A small image captioner, trained from scratch: adamw at rate 0.0014.
Rows from block 2 of the image encoder of a small image captioner, named by matrix and row number. Rows with one number belong to one neuron. Each number is 500 + 50 x the weight over its row's rms, rounded and kept within 0 to 999. All counts start at 0. Numbers have three digits each.
After each neuron's rows are labels from the 100 images, of 14976, where the neuron reaches its highest value: "top examples" is what is common among them. Only what is clearly more common there than usual is listed. The data: simulated telescope pictures of galaxies.
# fc1: MLP up (encoder.blocks.2.mlp.fc1.weight, 1024x256), inputs 128-191
# fc2: MLP down (encoder.blocks.2.mlp.fc2.weight, 256x1024, transposed), outputs 128-191

fc1.288:429405491570508486484411519550523527406584399398534553521478487510418495503529548479489462460462507510519444505502444578491493562494567598488439405600450486476499540633490464532544576469501449
fc2.288:665508582447490569507529453503473467365529580553402476539460474457420538486466473518481568601495542515469536537529446465525440470569519487484462486462516446462489482447425555561448453487549495
top examples: merging pair

fc1.286:494513444536513427497501490549498402450507420511479518531509592482570408488476490464479498425515519429451514446455527486465518484488508468506452484473552507510444469517511451513514487511522531
fc2.286:482528490474519529489519495432599538366393510476436460436454489602552511523483516458516472487488497559509528516488550526455448509464542485545540580535542488547551491526625449552498443523513542
top examples: many-armed spiral; winding: clockwise outward; tilted

fc1.718:560531533471404520515456482534513417470564389518514502489523508545518536490521484532475523507540460476435459483453559526480477482504474522494465389428552493536468568573488454555568496566504496
fc2.718:493460489508525580508478474428565492733401492526526449447536515486505526482528422513457566490592513507506573485509532523547521546592542461470429530490524517440552490487518443431450428424543491
top examples: many stars

fc1.86:578493555489505566425436475611370400475489428559515538599411576443506527527585476493510503525497506436425508515478491466480539443452465547499471474473558421549484526539451554536528464531462541
fc2.86:442532446480462517536509480449595534583425550460437462446490436574554450454555556452501454526515503535551479514508544545514448525501551512502534565536525535564576513492642469484509462455509488
top examples: many stars; tilted; winding: anticlockwise outward; winding: clockwise outward

fc1.714:402485473497505419485531455500556502450463527572497476540434547493525454473466521521548417540445529554569426549578474506547488601534597515493414529470464542499500616453504506440492489442508471
fc2.714:452502499442506550521470578448438523387500480410483533473533473529462494491418522476484572474552481417507569392437568507487511428508484485537644496617527472520523412481523444497545509541482484
top examples: noisy; merging pair; barred spiral

fc1.243:458505434524496400447496489558512384463525448534500481523499608464540452430521454451505476433563530462481439452512549492516523513487510486499457490499521542466480471481506496426545487501537545
fc2.243:513528491481505548465488510457551548314398505488454451471420471576541538517544538459517469528470522552515497540472533516455429514499519509530542559553526466548546500530599433546488448533506523
top examples: star cluster

fc1.354:438473457503467460564489512546588551425443489475469521471568458364506532552373449507533565428482588467594579496486555578477465540495458500510485552473524471415496477566465527478472612486524461
fc2.354:546476470495517572462506527506493541432531492450586506462527409608439513520471552511449501557490410491440484449491518498503526482388488516496531405506487537575471533557539427575520539543442456
top examples: two-armed spiral; winding: clockwise outward; winding: anticlockwise outward; barred spiral

fc1.374:426482477541455463410459494566438464396526438516487513527455542426510451525515544518556397513474548590538431525551467563482518534480554507564437441510453481508520569490469550484516532527483559
fc2.374:523483512506543535496507536427481502253501521495431474519472501558542530463514476499562552517565521436528516438450634544544510444539413529494520526507488550566423488444504506503571448463573499
top examples: many-armed spiral; winding: clockwise outward; winding: anticlockwise outward

fc1.180:501505487580483474449421491503465448375493426505396506572504533417515390542477528483583461486439583504512521497474500562448537491481525468555435463527447460470445508538452514520502530517512575
fc2.180:466443479483569578431528587426493511359513501466484474485447525500507566489570478517532580514528533470567528454509601535544437493536499550499568550580502582574500479438513508465544539514532471
top examples: many-armed spiral; winding: anticlockwise outward; winding: clockwise outward; barred spiral

fc1.494:479518510536520421415477466502450440440533441554457467540538586486421475540495501528587585428462543465463486496518476486464508524464549439526424464452450531505359526516464487531488471527507528
fc2.494:505469509436557527528492543461537551391487535429476515516475476582577483482449540461441490572492349504478500432451577487512445452520491516496594506571560480567484485514543495552596536522455505
top examples: barred spiral; tilted; winding: anticlockwise outward; winding: clockwise outward

fc1.642:465506479523451489411454500555434431373555434504480506557475541451475467523548553506562442514467530489527458505540483569485527520443524504544425415530415496510494523502467512515555566533485562
fc2.642:462456462509549615462476569411458509335564467488443498499433528560468550504520478543551575502530517409528541458456678533536481474527423547487527463553476577618448523453459462507564556506479466
top examples: many-armed spiral; winding: anticlockwise outward; winding: clockwise outward; barred spiral

fc1.725:399452541515535581439452495462472455462492510445436487560448480490473486631561546443580455460416498617537552485525449521499539520508507485553487545594438497490535458498533551563492502460481585
fc2.725:509504492541560444484496606443575602534471474452531548492483549603494460402411477540496515519550504454478470459512531526478541489500512513487546525543453528516473559565436552425509508546553465
top examples: bright star with spikes; winding: clockwise outward; barred spiral; merging pair

fc1.208:405524449514539489498508489400539510485533459510604527478457541622463468593455513509514440409472439531484510424488446488556532613511508542547476479514437494469439542517528342533542431420511443
fc2.208:581519521542549494542485564484532594465515488518418496516526508587516464428447470522503565513515523511486434530488593454471498500548506480464561601461535532539486552552480586395528487504493457
top examples: barred spiral; tilted; winding: clockwise outward; winding: anticlockwise outward

fc1.271:574521492503428521524438464534492430470507389538526486508497519539535526487539444510485516461544478453450474498413568514491477480506478510476440410427585459511461568574499425534551473514507492
fc2.271:507450522494547592495470491406573529733441517507464460447537484485497543470527446511464570512578520520519558498504534519534482532585522485468461532527514548499541502496529486459456464447522497
top examples: irregular

fc1.154:521430452515506484588462461560482569402473462490480510509447558423480534614419422507469640474506581461520522527484521541434448525530474431468448494445581460487438478593461504523381598467472500
fc2.154:503517522496488534490491497524563541249479526479478472482497459559408592447470492463547470513475473471495463518510428507490543489420553516491506469514484588551517540507541548569419525520489421
top examples: irregular

fc1.360:470466518570541430457470508546433398447496449471508447542465536427535456470527479424465414399522551453426432455440380516485576459506450422519483456554508460435511442500521514528458513517534584
fc2.360:474532471494540398504539481515591513490474506476586462449562483635499442396437512478444432526529382563440452463532471461496486481430588499432507486485521573481506518553565511455518439516527415
top examples: ring galaxy

fc1.631:447488500559471426503513461480534494432433510532421486496471484449507439551446511493599408508465613611549489538531436571510510577539536478554369509460442503436490546465481507492476481459569525
fc2.631:559508544481507555487409560466442550373485465488392551576471513503508525502554497497544594517512486458522524449459582486513471456575464471535615535575468459559433468471445530483582474513473525
top examples: winding: anticlockwise outward; barred spiral; winding: clockwise outward; many-armed spiral

fc1.173:455513470526453491431463481535446444403488470504453490543452500450500459535543587472570442549454560545560449525559466577472523506445553490574433470532451493532496523483492520506507529508495583
fc2.173:476465444533554541500489575429499515410545478465419461479416529557497493428507482510532551517571583414540509459475652561492476445519446520477553490545491579599443477460496475465546552493532490
top examples: winding: clockwise outward; barred spiral; winding: anticlockwise outward; many-armed spiral

fc1.370:411403463547512475420426500604540509408511435471562522528523497454481474478525532528493467504476531467548430540540518576514482578452506606467437459550460505473506608589483503477550617484494453
fc2.370:567457553430545588446548501453503462319489566535459502474439459512443547520475508567436570621489467524431557450477488472574413451599504549456495486491479437475425478442462437601527418497549410
top examples: merging pair; bright star with spikes; barred spiral

fc1.232:549456478536559489349434517540469445466563409519550510518468576496493517479563498531497471452554491478392498488478471470467560488396471513491472386522513500501490555558474489557527502577511543
fc2.232:436510462479477556546596482417530568474377586411541499447467415549594518511519551476488484551424482450546480583469497526528493527538419557475498567499483469554512520485560451538486481478523464
top examples: many stars; merging pair

fc1.520:443390555556529484539527477537552520457499528467456532525492466394486499521443482529404529451523566521521570527538410558520468489580501552454434493481493461377456527494461558523530548435535523
fc2.520:663496535509537584460528510504504496291500542490525482538529473515530558544475505529478588547503425540476535501482532442505476452500493471474501510448492512513489508530477504525486482515456480
top examples: two-armed spiral; merging pair; winding: clockwise outward

fc1.437:527395510556519509362434473517448434457532484468502466493569463469472475580604501509519494482518498648490594527538380497466485523494572465496467446546448478406514492485480456506418469442461513
fc2.437:497534491490532488504512501503502550449522517519493466581489559588516552445570521499548531487458443524511389541567551457498511546466495466495554587472509604625476556531538563427521494529462506
top examples: merging pair; bright star with spikes

fc1.193:465547522571509457481506470422462385460515472475526483501535495560527356547518509443534378351483459490447567432402430505500558513539468428556466431530465460430485452484548407579469434448512540
fc2.193:542545535507521451514527535465619542322531538536489477484547477585559429388428473522483497521521457571454409513491489449512477530514508499467531518442514578479493579560534561445528467512487431
top examples: ring galaxy; merging pair

fc1.156:504499452583550480509488491482486412437461435494419493516455542488558403451485496465475467465533544384439511457423548509458517458482432491490453458514557499501426469549526433535514501498580548
fc2.156:535434535465510470465528477466576532463432530468517441438544471512571484498514488546466440548528509596504513576537442477514472525566536506510482524505484488439618528500582525503488475517589512
top examples: noisy; winding: clockwise outward; two-armed spiral

fc1.633:574432512507496553339441470571412419425516475546448452504557501396489508489681514505509480521534553573515538588536430482466442482480576494487461454530493483492552501418496470502436481455478521
fc2.633:482540456524441515541511486507536558516469543483477499525493458582552521440503553501528535460470439391555400534457579537511539536489441529496522522457516566605450606540514493471559511511504486
top examples: tilted; winding: anticlockwise outward; barred spiral; two-armed spiral

fc1.741:577520516502500540426468470536439358479492427533451523563467574480567495531543479487536493493501474503409538470438528456420546445467508492560481517453587498608486489514483522539497460577455563
fc2.741:435532454478438516586534439506580524625402543443533499412486417582512437534502543431460441507483495551534508546540455565479499515488574525500485519490509491507531455517596467519498478466484480
top examples: many stars; tilted; irregular; many-armed spiral

fc1.109:573462531528443545405396495591412463400539417540489467541537501430506456458661488469460544459537529500488503597463496490460476475498553413440462394505528466484503509460458462501439517464439519
fc2.109:468548482476460501574477459491535541487464532485489488529530471625530554449456569443494530463455363452553419501470555507505503516456500496475569532510543523593465548518597416481594501468465464
top examples: tilted; barred spiral; winding: clockwise outward; winding: anticlockwise outward

fc1.649:564503476545506592393457479575378365470502417523535538539460544419516511527606491485474491505524485490426529495436509457457552450472497512534479457479551498565482498509455518514481465539435560
fc2.649:445537452469431501554507436507616517600396568450521471438493440583531419506514549455478447522491489540566492558540477552486475523482581521487477542494505509538528506521594500496505494470460502
top examples: tilted; winding: clockwise outward; irregular; kind: many-armed spiral

fc1.60:481508523544562567432487482375475496458544479480470479469434478627464483592614536492532481490473424517427560461475488503532565558532509542529467484547439536520397555514549359528519389393544444
fc2.60:484552470478457448533456554586580571436480440466505528535529488552534510464479542506485530499473464414536398527457602533486479535446463530498555544496527511554470577617526538500597570532457482
top examples: winding: clockwise outward; two-armed spiral; barred spiral

fc1.531:458376419525511478484518508493473531463488492489609512394555466421515498509493427578477426434585583494532547571517466547521527530544462544507466446494437465391580496503448480472406517449548489
fc2.531:599476611463512522494517456470478406459484622529433441531464554454435550489463412500511595509553553515510504498497485481526441496605480460435434525473519515460509440389441525428418503468526464
top examples: bright star with spikes; many-armed spiral; merging pair; winding: anticlockwise outward

fc1.377:537469474565494508455458455601443373467517451484544499557467508374570476493573489440440487474539532471483519505403532517457524439525439514506443463493550487433490468521475532534503489482528580
fc2.377:453525430497481528493485485494616545562393515469533475425492456575526456498505541485473450516482489552545485565540516552458465544438572507478485532535514537561541525554586472488475534527441495
top examples: winding: anticlockwise outward; irregular

fc1.88:557503480528513583384462476569379364478502426528529523538448557425526515530599484482474491499528479492424528485437513450457557445466498503543482466478559493568485493501462519509485458543438567
fc2.88:450535447470436505550507439519614520599385566447524478437492425581526431507516548453472445525489480544560489561547471561481477527483584525483479544493506514536531505526591500501494490466454493
top examples: tilted

fc1.578:456377457561485507425463485506480473342532448477507486498511473470533499530558536529536444486504542477535490552500471585520534548506516579492396428534434534448509577540470475518470551445534488
fc2.578:511531546458517517481596503450436481122541582555474441479468533566515571490504501491550511512514486499492480462480512521563503473550433495512516504457468525483464487410515480530570425511592528
top examples: merging pair; bright star with spikes

fc1.270:483502533479515442422499493492485456451540450549510516538497636520437532646466427563606554360465511523447519474557424466500498609503539451531456475470444502470422530498474486530487473545481481
fc2.270:470488506551555498582444524479592585350490502415537465501529412554631459450513546411434495533493443638506492470426444493494472499535529540482544516589547507492507515544609423496495469449528473
top examples: tilted; barred spiral; ring galaxy

fc1.265:459492532545538609420498479411472483427509499454471496446488443566445520573650579485472585495460471382480572497417528529523541497514477576502456457560432527512403519510521394522518441413527475
fc2.265:489554467506508416500506572537587543385487464469546510548544504563591462415433531468462499486493459398545400471432587544543519522487408496503573577540513521514442534588516521487593535488513502
top examples: two-armed spiral; winding: clockwise outward; merging pair